From a checkpoint of a small image captioner.
Model: 24-pixel images, encoder depths [4, 4, 4, 4], encoder widths [24, 32, 48, 80], decoder layers 6, decoder activation quick_gelu.
Training: adamw at rate 0.0021, 9600 steps, batches of 384.
Data: trained on larger renderings of crowded toy scenes, 90422 training examples.
Rows from block 4 of the image encoder of a small image captioner, named by matrix and row number. Rows with one number belong to one channel. Each number is 128 + 24 x the weight over its row's rms, rounded and kept within 0 to 255. All counts start at 0. Numbers have three digits each. After the name is the row's rms in percent of the matrix's.
After each channel's rows are labels from the 100 images, of 14848, where the channel reaches its highest value: "responds to" is what is common among them. Only what is clearly more common there than usual is listed. The data: larger renderings of crowded toy scenes.
# convs0: expand 5x5 conv, stride 2 (encoder.blocks.4.convs.0.weight, 72x24x5x5, each kernel summed), inputs 0-23
# convs1: project pointwise conv (encoder.blocks.4.convs.1.weight, 32x72x1x1, transposed), outputs 0-31

convs0.3 045:118129140095098124123168125121081124130156077145125124127094135136181135
convs1.3 074:093115146147146142112111151090169158110135093110135134184108111144137131104139167166154121135140
responds to: red object; flower

convs0.31 116:143140072129117125130129196140119129107129139121110115111123158073136127
convs1.31 111:069124096125086110120131091127094123108142141084127125125118150107143092107133113101130159143092
responds to: light from behind the camera

convs0.47 051:134137129127135134145128106147117119134148156116107123167123078052118104
convs1.47 080:130088156148133154152110120069114157133104122102100087097167121137119105098119143145138134101113
responds to: rocket

convs0.52 126:142108193134106151145107105122126138083125134121096125149120140177142115
convs1.52 097:123130101156140124164162138101149118112075095126129182116112111155131118142145115123123113185115
responds to: black object; bottle; hammer

convs0.33 147:138126101119123145161145097143140138126131116133136118033132134115112124
convs1.33 101:144172135142098110156095116108123098130136148105134112151134095132133088122068093119142156120157
responds to: green object

convs0.16 049:135101118106113135140073095166160089123115086137108149119140140102117132
convs1.16 093:148118139191135137108122123180079148133095139161149119114101137089125164143131125112116149126124
responds to: hammer; candle

convs0.23 104:134132129133110099167068113147156122107122123140115116100070119103121143
convs1.23 109:129130106168166158108135151117120151165109112123128111126119094116079128087119091147086124100130
responds to: lamp

convs0.54 048:156130130124148172077133099120125110154123092154102109106095109162135126
convs1.54 074:143143169147121138130125136153107166100126131109179131155114146077138181150131122114104131138164
responds to: ladder

convs0.42 145:133136091116113132133131090141128114092115098122142101067136123181131114
convs1.42 091:117137152106153128134125112150137078113115120152124157126122075127103110145102077093153097108153
responds to: green object

convs0.1 049:138135163136122136117104108133116126145122149106128148103106065111102070
convs1.1 080:141160138143131161128130128133066105113096144168106128152142103113164153165103117144143115110162
responds to: hammer

convs0.0 126:154136101119123104176127151155117139118130132108106141111137165060146130
convs1.0 111:135145130168087083110093137116104109159153077119122117130170154113146137114153119114110133139096
responds to: airplane

convs0.37 112:118131142140142114108082117149111156066141127084124097115133156123109107
convs1.37 097:079132159128163131140130138161141123134103099148104094099080132094150143108116115084120102120137
responds to: bottle

convs0.35 057:115099083099106131140083120120079149139141138136131119122102080151142127
convs1.35 077:094115158144142144139116142072160155109084100132128112169130147153134123101114141173154140118123
responds to: flower; snowman

convs0.69 066:128121130146125156151123096123134063149135121160125130097121189113133116
convs1.69 117:092111125168121095124120126156127137181125181133146136133166107165102124143143119124121139092159
responds to: flower

convs0.34 062:121096098126127132138134179117147114145129134151096112097096078086123124
convs1.34 101:098131138130115151144123137160131191157171117168140133115135150148125088167098128132155132129158
responds to: trophy

convs0.21 167:141121116137138141144135114120114123113118150130219133082121117153121140
convs1.21 101:144102151125123112170150110106078130129139140133081108095113075137098099115158132131155142114139
responds to: green object

convs0.19 164:134129123134137123113124108123120129116118156135050137188122140168136143
convs1.19 080:145141138101129107194156127115122165143159149132139137133110110109128117145195096130131154109112
responds to: blue object

convs0.29 120:131121178113115141153127060126132117169124131136154139142144145172126120
convs1.29 113:154136069131147094158132108126151128092114147172124108119166126136152163137132159105129155138157
responds to: ice cream; truck

convs0.66 033:139116105149153154110120091158158134137107142148104119171101091107102157
convs1.66 084:166130165153122127157144127158097177117138146093137118133100115083123185146130108121134138125151
responds to: ladder; table

convs0.4 144:129132059120120134120130084139137135116128147142065127106120148148151128
convs1.4 100:131123150122131161140107099144168130128110128162178168148143155113159134135146069117115139122095
responds to: blue object

convs0.59 049:133091153126142139158066112133098137154102153124107102135136087150119121
convs1.59 100:135138114158134118168150164089141092134105089147156126104126120141125136174114141166096114098106
responds to: hammer; candle

convs0.60 160:133125211122135130125112161129123141149130111135156132132122135070138125
convs1.60 104:103163129099122146109097152090141139121137132147165114167118145115154099133193145127112127122162
responds to: red object; light from behind the camera; its colour: red

convs0.48 097:139163134133154123134067087155099135171127135114101098122135138123110145
convs1.48 096:131103129127166140112149127131132134112112122159099089145138144186130157123115116115100151058123
responds to: teapot

convs0.27 083:117143132113101152099142161130095107116087136179132093149126096126113100
convs1.27 121:079098142133143101125135149121134132101148158139141152142128114114042110154126123114128112102145
responds to: ice cream

convs0.7 052:135117120076136117124116136147120143148111088143137133087086094156091107
convs1.7 071:117159154132129158128117179080153164129112110110121063146148164148133122123136121143107129113119
responds to: flower

convs0.8 058:131137163106117134111052109118161127085120137122121128118100100145123145
convs1.8 107:121139141139132154129160140134113131164081086138078134147119121113089094130126101158098167153128
responds to: hammer

convs0.15 061:135103155135139127138154105131114125144124148125164105105106107048143141
convs1.15 076:142110147132140143170112144086141189130102131090141099116162139120104128108122108148147140089100
responds to: snowman

convs0.67 049:148153091123124116102157134145116153114092123188141155112133112084123137
convs1.67 110:121132094100110148114130106126102135128130164093146123140118140109127133129103146116151193155065
responds to: light from behind the camera

convs0.63 172:129125142129148134126108136126123130122130134135225129095126120089148131
convs1.63 099:156160139082118122176164119132120163134163135112149146119129113095122132131180099127154157109126
responds to: yellow object

convs0.70 044:146119094129138151105135088141133099107110163117080125134112091118091157
convs1.70 082:163122148136118118180147121146103172126163145075129130118121104090109174141137104128144145118130
responds to: rocket; ladder

convs0.61 049:142168105141142117102079120131093127160075160151147130145131135114116112
convs1.61 097:122122110103141123096169077169103106146147138105128121161136160172108113152135127152122139087123
responds to: arch

convs0.43 093:117111141118111129083134136128145100132115116099125133136095046153128124
convs1.43 111:112123157101143103137098170104070138153137129111130138151164138149141142154114097116125149179119
responds to: mushroom

convs0.18 142:133146192129129121152100109141122136107123156147126123153140165184115136
convs1.18 115:150113100095179127116105088127119132149157099098161143090146124097135112134123169124103161133125
responds to: trophy

convs0.38 173:137126167135117144137122125139126120120131071117152122119131116045112119
convs1.38 093:116172128133107091089180172116136119142134155148106093112094123131094131137143135099154108132134
responds to: orange object

convs0.39 137:141133205130130134152092084138133146100137140119137122112130159160126123
convs1.39 103:147184110115200102143133134126129121143135102090116115103140133144129144133115149151095119157160
responds to: black object

convs0.28 094:121138120148151115123081146154096178098131160120129096104124170121108132
convs1.28 107:072121138116137127135168141106113149121132090131131097150157090146164161154114105088101123140114
responds to: light from behind the camera

convs0.68 030:122136091106114129090084127141117085098081136095139131146097118118117116
convs1.68 114:096134094120128161150124140164118090115133145114147114113097115174130102132134155168123158095087
responds to: bottle

convs0.71 061:112135082094142153085152142118153131077146139136122140122159131109093142
convs1.71 102:114144091121102122135134120105149165146125090122137161108152108120133112131095152128114205130157
responds to: trophy

convs0.11 162:129134114121129122128123128127125139127125164137126141074127135221145125
convs1.11 098:124123152106144170126085101103109109111137090130145140148136089122161082122168127122111140127169
responds to: teal object

convs0.26 145:139135159133115127124104145129124125134122106128062130196144137093118147
convs1.26 095:147060160157133144120161089120084142135126127142093139091140099138120119132159154112132125130114
responds to: purple object

convs0.50 034:124113129127137141079091135125090120129139110140110101103141088181105102
convs1.50 078:131139171177118148103112133135096145099130121115153130154098127089152163147133153112101130138179
responds to: ladder; table